config.toml
cutout = 0.4
output_stride = 8
arch = "poolformer"
inner_norm = false
shared_expert = true
patch_size = [2, 2]
optimizer = "soap"
beta1 = 0.9
precondition_frequency = 10
max_precond_dim = 1024
weight_decay = 0.0
adamw_weight_decay_other_params = 0.05
Rows from block 8 of a small segmentation model, named by matrix and row number. Rows with one number belong to one neuron. Each number is 128 + 24 x the weight over its row's rms, rounded and kept within 0 to 255. All counts start at 0. Numbers have three digits each.
After each neuron's rows are labels from the 100 images, of 14976, where the neuron reaches its highest value: "top examples" is what is common among them; "lies over" is the class under the peak. Only what is clearly more common there than usual is listed. The data: drawn small creatures on textured ground.
# fc1: MLP up (model.blocks.8.mlp.fc1.weight, 384x128), inputs 64-127
# fc2: MLP down (model.blocks.8.mlp.fc2.weight, 128x384, transposed), outputs 64-127

fc1.160:109113120093180092174154141070131123147128122090105115093138131100118162141130143113136112108107125167107108158161147088098135142127112142127134134148138087148143126127135124137140131117169113
fc2.160:105067153180118131086083150152131139089130091127107099110131125147122167154142092151095098123084124121125116104140103159148151122064119135124129122143116188095131152138113148125130131126141100
top examples: turtle
lies over: limb or head

fc1.364:128141157166131096115138122126100138103094109144115159163133106109133142112155115135127124086118110138162098156149068113138112162114131129097103104148104166111159090155119195130121115104141173
fc2.364:084095152109140137114103170127164103112117159144153114106116062144124154204141125132093119087144127128156122178145114122121107120131117125146151097117107132158121131161160153115151151123156130
top examples: fish
lies over: limb or head

fc1.218:168133130120105101180102165131074103118101150111122136114120116133116114141162159129104139179101076114093158122165134124142133124151173153137142140076102160115102108148094164141135088189107112
fc2.218:076133086118133108112142149140133124156153146141139121083122133102124115149122164120156166152095154112065115133129140123142110115123122129105129161167135167120146130129138110145142159105165125
top examples: turtle; white
lies over: body

fc1.133:113138127112137119134114138101109110138074099136143105095122130090099156131117086140114128126145098160132116128154142145134141146118121125139163129086134177143073123113104149123202148093139143
fc2.133:132147089173095141136137102127129171118113120094177173131124131105154110134128181143159123084105172129081101110116153167126136122142129120131141146140080126151150146153091139111102111132145086
top examples: turtle; grey; black
lies over: body

fc1.301:158143065119142084149111109160159081122148083180098119132138141155113119104116111102122104104154146104150128086114134127163132109146131132090156111103138137147102092135154140180169126134082121
fc2.301:079111134125119106123111125135150164113108153105101168139123172137117174122137173099169163116107162153140122175133075115068113147118118117159150090094131158113167129104128123128098106171170106
top examples: starfish; white; grey
lies over: body

fc1.304:140081171130121149162175198177134184135129133106132172158120135140095137100153105147091108115098133113118138170183138125165114128116139125139098129118147120154097111112124131123159108137118142
fc2.304:125118117136131112150118155099107112142149142155143123100144165128119136167157146136175102184111069166131115170142122132138158130132117196113145148134118135098101146130197115099092162145173143
top examples: beetle
lies over: body

fc1.277:149122103137085145155181152137124154075148124099099109147110156102135106125137154164086114114140094179156104146131124122114138117110144122171143118139132105109146117112129153164100134117099146
fc2.277:114094152091095120122127124110085116146164142119118129147120119138130087103151164123127156177133135118148126096169143137178112121125099083135134120169105110088155099120144164155143081141147165
top examples: starfish
lies over: body

fc1.231:139113100118131149174156127130116127152095096140088114162121151161123168114126132088127105143152101186171147150124125132116147142112156133121133117079146163101107153101134160166148157137129118
fc2.231:110095104133168110141164106145134117099168169125165141121116148113139153112103125141103157149160167098123122130137148130159141108151177112161116140150138124147136150131131089112128118132162127
top examples: butterfly; starfish
lies over: body

fc1.77:139081149150135090133145119103107119077163129137167154127092107147120145134120113107146157116101126137106162114124137141109139100133156122156121119169158127183109151131110121078084086156110142
fc2.77:102142099121150092145140168107133159115100117139099081115166103106147132127121132111160087133095118128135121134131178113171118160124150142155159104151125128100086128110167130095118162102125145
top examples: snail
lies over: body

fc1.126:108115143084164095115177130098053124147085139118156141130127101107129151146121136152072142116110116133121125138158098116127109158126161132151153129123157114142087126150143132111179159125117104
fc2.126:175169119165086130120140153134154103148123123113118107094125127093151134085141129141144138133140116103164151086109069127105137107137114115108128102097072072107112140148118119124097165171135120
top examples: large; butterfly; black; colour: grey
lies over: body

fc1.43:116143147129146148128102161133170169100135124132131138126125143126104120151128156124142112141125167137128108155141150143093094087128148130124148177138154086160150125167076140162109146145129146
fc2.43:097091087160145103151082155103114137139123130138165149146124116105152147137157123180115142137155107167159099107136159136162146096107089147099095121153090130090131109154138086151119120120101142
top examples: jellyfish; spider
lies over: body

fc1.156:099157134118116115104158133167125130163175128117141103118108119158149158119143110137154085142133153134120123153088119147119069118123178172116098106152156139080172175124146133137086101113131099
fc2.156:114170117154181140121115148117144111146108145108119150150122089108150065100098132147130150132136154129120086099126109163134143136151157095115177150099132103164129136138100145113175123100112135
top examples: jellyfish; grey
lies over: body

fc1.221:151110081098147118147160080161152113123142118119133075119139166117145156155101125139135114126128106127108168121167139135136098167173175143149097131096139102130121144158153137151124131094096136
fc2.221:118128157151143125109105147137125112104146134170144136113111123127158202118121130115102121136120165124157089135168144115119155152103110109140140148148115139143116088120095078096177111135131125
top examples: grey; snake
lies over: body

fc1.36:095161136145147155130118142140142153141103117121177126143135149113161128154114169152173076153107104135136151138119139170103146132129125109172123080141149113119096116099166153159148116134148130
fc2.36:094152118119128085123118106120147135097134139117161084139131153114152114143131147129131091200123153111133093123156102099135144134148101162107105121105142105165147125154103111111145110145092121
top examples: large; jellyfish; butterfly
lies over: body

fc1.21:107130091138115091140146103087127162180115097153094124126109132095125155120171133136095113118128181137114162126162115086089136105142108134133127121169165127106158113135139110160144157115191112
fc2.21:090102137077176134153097124192141132117174125145099090126089156131106108167168117127125124152113106108136097149154138083136141114128098109155123148107094122118164107132165168107133110156134128
top examples: dragonfly
lies over: body

fc1.381:111177110142098120097132137110136163134135111087128146136092129128117140131162141111139147137122167100097157120114139155086102174136123149141125128145121167152103185123158103138130130098086109
fc2.381:119076121104116126167129106123110108094137166128162129114154146108136082108086157080138133103132125139173134119147142107162099117106167117126107135134091101154103140107141125146099149169152147
top examples: grey; large; scaly
lies over: body

fc1.62:098140118117146137142150128183108163132136094145107108155138140163118143144061153113110125105151134098164123129161150114150142103153137103109128118151184105156117129125110170134096124121079100
fc2.62:130142106107141117120155111154102109152153114107118132105177120146110154131177087106126110103125113071124122124114118140113158102149108123119112153093150121133143159118085107118159088114140150
top examples: dragonfly
lies over: body

fc1.2:164070134049110127161127153110138130162082169104154089122127109103147116143096096155152089153139158088126133160125134152103111141120179137138134131117163120155147139141128146090114154134126113
fc2.2:137158141132115112086140120119131147170118155146082107140134149146148115121105145114126112167144170130141142112138143138128094157164117104132140160126111135104107146129151130134132132185129162
top examples: butterfly; turtle; yellow
lies over: body

fc1.260:130084155129118117153156140144122132140114151139133129094153139186138071101150098135148162081134134132106115121134133165129160098114145112136143139149133099167128094160143142152156170110098181
fc2.260:112116155101084123091124118130136118174131168136110150143096124113143127155115103129124116135167143122097180150163180132124098163183120144105146085092103138117108125127128116100103135129135121
top examples: crab; turtle; orange
lies over: body

fc1.149:153120100105138143133130147108134133123129130118096107126130134159112138176121152111147085154128080150157106132153179157138117095127110109101154095156115099111166143092105135130151155157099082
fc2.149:135136160094136107148084140181141161113168112136142144117155131139150153143137100139126115141081130123158165127174121120120113138129111106154125132150157141154134135107174149128134163111118146
top examples: jellyfish; crab
lies over: body

fc1.344:169093102103107129140150123132105157149141134142147174114075141168098105139161128120157172139107131104129104144144119120138081122128124127128107162165120124135085134112131163127123133163117134
fc2.344:106121135130065121145117147119147128158078092099110125095150148118126163136122119099146107139104100118119096139093143155124114123156089118175136119112147110114150138108109122121104152113120144
top examples: spider; small
lies over: body

fc1.382:111144135103156098099136097125114130162086143101131120154157114167077115136101130149082146140123138187106161128134118151149134138106186135115135121095111139171145161107119174179182115145119120
fc2.382:167129117133140104156128107119149157111123112149123127160110094139131141108131114143116142126103125124128093093102112137172178100166133146167105123140137128095124157136105111102142115114167120
top examples: butterfly; large
lies over: body; limb or head

fc1.287:121130114093104088144101167141097160159091107099113128084142139153109159120118072126150115124151143088139145110112159111093098148146180129114140137128114140127087120154129126085137139095138134
fc2.287:112146154137121108104127132114131134091117133164168116146142189093143085132130137098125102087172144153094149132138137111152129130115119090111112075151073133126115111113127091116120144114159094
top examples: grey
lies over: body

fc1.323:156113126138094119145152133144113116144123089083135106080094121151124145145076131144099164096161151134140138136097147159130141126110156117120094094120135157134141114134123099170112139113080107
fc2.323:164129142096121134119143124118162123126115159172139153156180132107145078116146124136110099118075111110099116118149094145117173116181126158080150132151132140132137139119105138164154152157131123
top examples: dragonfly; black; starfish
lies over: body

fc1.186:121078122161137139081119115126083118141082105127147114142136096125148133203115151112125109112173096142112145094116129146099138145105133097158131105112160122118150127120128098136156114116104127
fc2.186:133160129116141132094175142155170147139142135109118122092156140107126145067147154157127086142129140141145116137132146169118183112160136142093146125123104078128119127106152131140106139103145112
top examples: dragonfly
lies over: body

fc1.319:079136140137131109123120142140138134117127089125150131115127133097109127132173132119111171114127132112135103140116171138155138078145201171130118129157103089108132077109129167170120129123147077
fc2.319:152128122113134143133154148112133134118138103119131094133113139121115075133133159151175143149150102104079111112134128119173105190094099093155097161144137160132123155100108091111135167155141136
top examples: jellyfish
lies over: body

fc1.42:110108137121151152128158118131154130168121116132118147133095121131098124130115147127142130093142133115157085124159108170164124094139174140108143154089165141078093103088144112172132107158122103
fc2.42:122114155150111139164117155129100114126158127096154146131110128190126097120132138164138098136169111158099104175136100146118169098161125116132132166115099160089154142139145100111126134079111137
top examples: large; butterfly; grey
lies over: body

fc1.70:117114087125091109111151142147069109169132115122104127110118115129107088149142105138113107121123118086096141140096112142102156105111165126125112167150156161124130131135135109138148159174089109
fc2.70:074135119154163128120119161151136148129090132105116136086155093152169132097130135144175141153104128174105116168113141126141118097167106146131134121106094105134100128134157158099148126135149126
top examples: caterpillar; jellyfish
lies over: body

fc1.90:100132134098151141127132168098108156110134132166129123144140136154116125115115146113079101104116139158118123102089120132084146126164127134152146131101141141142164153119162123133173114141095115
fc2.90:113139102173120113173102168143095136127162118128098148143122063174144136111113127106165115155107136134160180101113144143152114148120153142094136140179138115113093153123102127118129117119117140
top examples: grey; butterfly
lies over: body

fc1.375:173119112082153108162127151151147137111118136137133103142076173111114114127129164143123113090133125134178137086140133140146118130083149094082110148137148097113107101102082143141112161121120120
fc2.375:080150077129108130136136100157124126156148137098174137119178183160124125168148166173101171124153161125175112158130139112111147166130123153135129090148095140124132132151163116158148102154127099
top examples: butterfly; snake
lies over: body

fc1.305:146139123107136134144101150095126114168158093132144162131126116164124139132130121132075126117111118127100141083156163140115153137163107134151080112080137143095112091137140129110155113154140125
fc2.305:137161150158138122141120158174142111108116164127157133116147128150169146092128131145122130098095108134117136087123134090113131176097126118149170111151173164143134148144139090155157157102082125
top examples: snake; crab
lies over: body

fc1.349:108093114124107144144106109145085148126118094166134084152123150126104107161135141117098163157126134086129131102125181130114088121106099187116135099114113154081132120096111099113104101123117102
fc2.349:108136126138185115150145151141144146132120104136119142104106085110122122095177112136186149135158160088109112147116135114110114114116106147144126100175145120145106155160147146132109141134115131
top examples: starfish
lies over: body

fc1.139:116147125095120115106116160117115088114154155125137158103154121153142141155091180131122152153112125130135181169123137087111110152172160154149157147133150156116091116101105142148125074125123112
fc2.139:121172116137112111148152180133133105129123083141125091129164119122148101109171126147149140114138108162154100124156098136131099093148163097102149132173172138175129101142161127094104136138117117
top examples: crab; grey
lies over: body

fc1.253:121141099083146119110160096166112129133114153163142099137145093108134097126132129166156120106181176100133095119134101135131098104158133110123150124125137139121111137118113102143115139078101103
fc2.253:173132147140107110095115086118120114097117140092064166106120088155127097151076146103097144129140124143128123140124130122139134167123104147132114159154123116107129134187156088124099125148092130
top examples: starfish; white
lies over: body

fc1.284:143086108102147147160147123116105146146078107117132141107132123102123142091102160092131058145138099115127156139154134164140099150128109090133160127098141153136144081157095131136148124166151109
fc2.284:103128145160130133125167114130122090118169179116143116138093118091096113087151143106157149125133174113111116143142077150132137090115121097128108148106126096132100122104125149088134167150114096
top examples: starfish; grey; white
lies over: body

fc1.96:134098103148104150104114084087110104142145114113096150100101143147094090151161084146120168137120192150104113098126144178103123158092157127094086123127124135090115116114147096123173146115106116
fc2.96:123146174122105151145145129162152113140104165166165142116175159115115156083100131163152116182099137146135097150139137145127109117158104102105082081141146101125164146120099152111133127131139115
top examples: spider; snail
lies over: body

fc1.238:137085064115120113154135117143162068159104104153121129120113103155127103162164108131134139094104129132152127133107132141102108108114108126137118140151133123132101133148096119138135190103145159
fc2.238:123158206085113162124139108144104128128073135168110124123147143080154140149147086155108149102118166104170102146133208128136116130145113123135140109104137105149125125115111128126102129133097129
top examples: spider
lies over: body

fc1.102:147149093134097089133129133126116178122138117142112105121111121093152140153138114123101150111134088133161108162116127101071126138103115109112136084100181121112159144173141151122140091109127114
fc2.102:091110109114147150166096105113148102094085143115115135081109113124067127110147130117108145179123152092120134093144132163146129146159104086131104102121116166131108118131123140163114183102108165
top examples: grey
lies over: body

fc1.184:141173107116088157149114153080088092096107117128121152165112120087124169141100158117087134142128145150148171104100111109144167117117126117159127154154144158124123086144126117159162114157136122
fc2.184:111110124126100110138098124121149096097162100094123085117128141134156090126113140127102130131127090102140134130164089159107153111104153111068134115164110120190112085090151173151124123090143129
top examples: jellyfish
lies over: body

fc1.99:091123168103192150099121132100104122154168124113124109160094120088121133099120132159128143115144121148107096094139147134119145162114141108142172134131132087156138116117111122103138144086119144
fc2.99:088093117132107115114093120130083134141099137109115166085145090158100178189126107127143137092120151071145131152106130128165078144134135125079128145147125106096155138140144089158111148115119087
top examples: crab
lies over: body

fc1.371:129134093144112145127097136140128113181097130141169153142111125099135131183127121180110135157141172156113165123112108141122144105126163148111090166130161117116154177124115106091161145061123137
fc2.371:104140161172107119144117119136113102116145150143145118162139147180113114147137115111125120090117128151134114128086108146106143164076171141160157155074137147133165092104123158115170133149180100
top examples: snake; large; crab
lies over: body

fc1.150:155131129126104121143167071145114128088075124125101127161115119114123152118140089163135104133118123142139129107153113099145103137119119091164074161134086116135149106149100081098127165142125105
fc2.150:088132119142155122121122134114156115144139118114149065108159134150125086177131175129145155123107146097167091113131143166127143131151163154144132145142109117129164138141155138138145133113128098
top examples: large; jellyfish
lies over: body

fc1.181:097126127154135143111156077105144155100087110106142082127163098124109090126105139133125165125128153156171117130138114108135115129121140118138132126122108116140125142125097123104115159133078089
fc2.181:155115112159167104059088143104095116160135108102093128177138114109157147104088119105157116106140142150091115127127128134151128136117132112141110133113121126136142145108114092099135149126117136
top examples: white; snail; colour: grey
lies over: body; limb or head

fc1.317:088109150158164118117127144106124139151147132144114111127147156121069079151123109112139162115168126123153104120093130082110134164148126151169129133127161134117091156114173104162126124129108150
fc2.317:086126118117089127143109135128125104143119135106081128138104128102124184109142160083113142103125133123146116140141142145121153136098106135101078144121115167173111109097147155095085138089156125
top examples: fish; snail
lies over: limb or head

fc1.293:110125134119179117121183157132074097164108139136129139146090117155099133121154092154116146132153131162112115133112099177127111169128140126123131154101139115160071109114104124120172169121148120
fc2.293:124137145120100132070117098102143106125087138125114153137138105110111109117074113129115155134081133140108123087088149133132160100133123152108152115128093092083152158106168150128110121114128133
top examples: butterfly; large
lies over: limb or head; body

fc1.337:141103099138118168137122163074112147145114145113124151189122116158118149141140126166097118167156139115145101103210143178149125137133146104126125088099121125154097140112139092147143136131109124
fc2.337:162117118149119154121146122095105151114093165121132103146128145131126113130127110108176149104130137087101117131075149086127100148127155156121126164155148145141120124156138122103089121181115165
top examples: dragonfly; white
lies over: body

fc1.297:152135139107119123118154125100081143075116139108102094121111116169145119136129082156111142126163121123095176182132107127103136148122155118140109120092103159086159103127131093131116153159111128
fc2.297:139103135137102108118112091122145099180128150151163142116131114103130126114106117097190090158141148135148150143158099118143145147142112148140138192165085104139128159143096134114095115163174154
top examples: turtle; white
lies over: body

fc1.261:127113135133167125135111093147127092146146121114142142085160102142157102135120086102139091107130092156127124068096117185096148121101096124131096127112151136126112136129097126134117118125151165
fc2.261:152149159143102120141163121121124117098078124121137160060138123107115144114159116187080190147171160106147120132136149138125104158115147126099119138111121145113132142103111156171109112099115100
top examples: spider; red; crab
lies over: body

fc1.383:143087107110133151122175132160152151087152153119190164130143132125147131163141116148164133142132095161126118133120127123146135093134130155110085128097136148110166128126123140138134162150080098
fc2.383:147111134120090106159081140127117151165141163152112096115105141135092160151124170157146166080150107120131125113145129139092158123136143121159131144147150124129152140122144101097135175089170147
top examples: grey
lies over: body

fc1.45:133120180104149101087126148150117128110126101131119106136109119151098125108122113130087125151094107134136125157144139146149088135117176117080098132099156133156121101106146170195163105141125125
fc2.45:129099110129125102145113113104143139136173151157157136144121139179135121157193114123155108165133145100175130118100108122130121120136099119116128112135101157087114136115134115132116109140116089
top examples: butterfly; large
lies over: body

fc1.14:137152140088123117111141088136132141081146139088126102133080152120141094127147109104134137138109085154141145172157170153170162138127165129104124157092176113130101132114129122109152082091090122
fc2.14:088123097129143156149094101107138137131182161146128160159127084150127127130119172119130098124156091062145120106106092132154101160134109157070102126128116121124115123133152152145113180179192122
top examples: dragonfly; large
lies over: body

fc1.187:160099124097113121159085150107144127102121150106142104130073136150138102139139098185110117130136084114088126117123112095139108161143107138136107119132074132146082107091113119163156129103099104
fc2.187:089092118119148087102126103153151133153130124127159120130150143123156123139133141097137160142131126128135090134131173086148109144143140140148097107141125111173103124123116142138139168095125093
top examples: large; butterfly
lies over: body

fc1.367:089146118146156102128105101164132113152169136142151097163149140094123138143086167126098145117121135113163169118097112115099116122147142148127123084139143126170152123130162170106160170118120135
fc2.367:119181138087107141114148145116135147184115133100181126103134104146121156106145119142162153166162127183141065160142131117149131107134116129118175156142097149155113156104085106114115114118097130
top examples: large; grey; snake
lies over: body

fc1.165:128156117143166134096125105142123159116107151162093154165070116127097134099123143100150124139110100152148053146146143110153152159148118098142106133166117131154153124113166111105124104124104140
fc2.165:112104114103142128122119121164083095127128104153126106133135149100165077152164167123126152087156187098122141112153128103142083130149130128163131088140114105155119116100093130127090128098137060
top examples: large; dragonfly; grey
lies over: body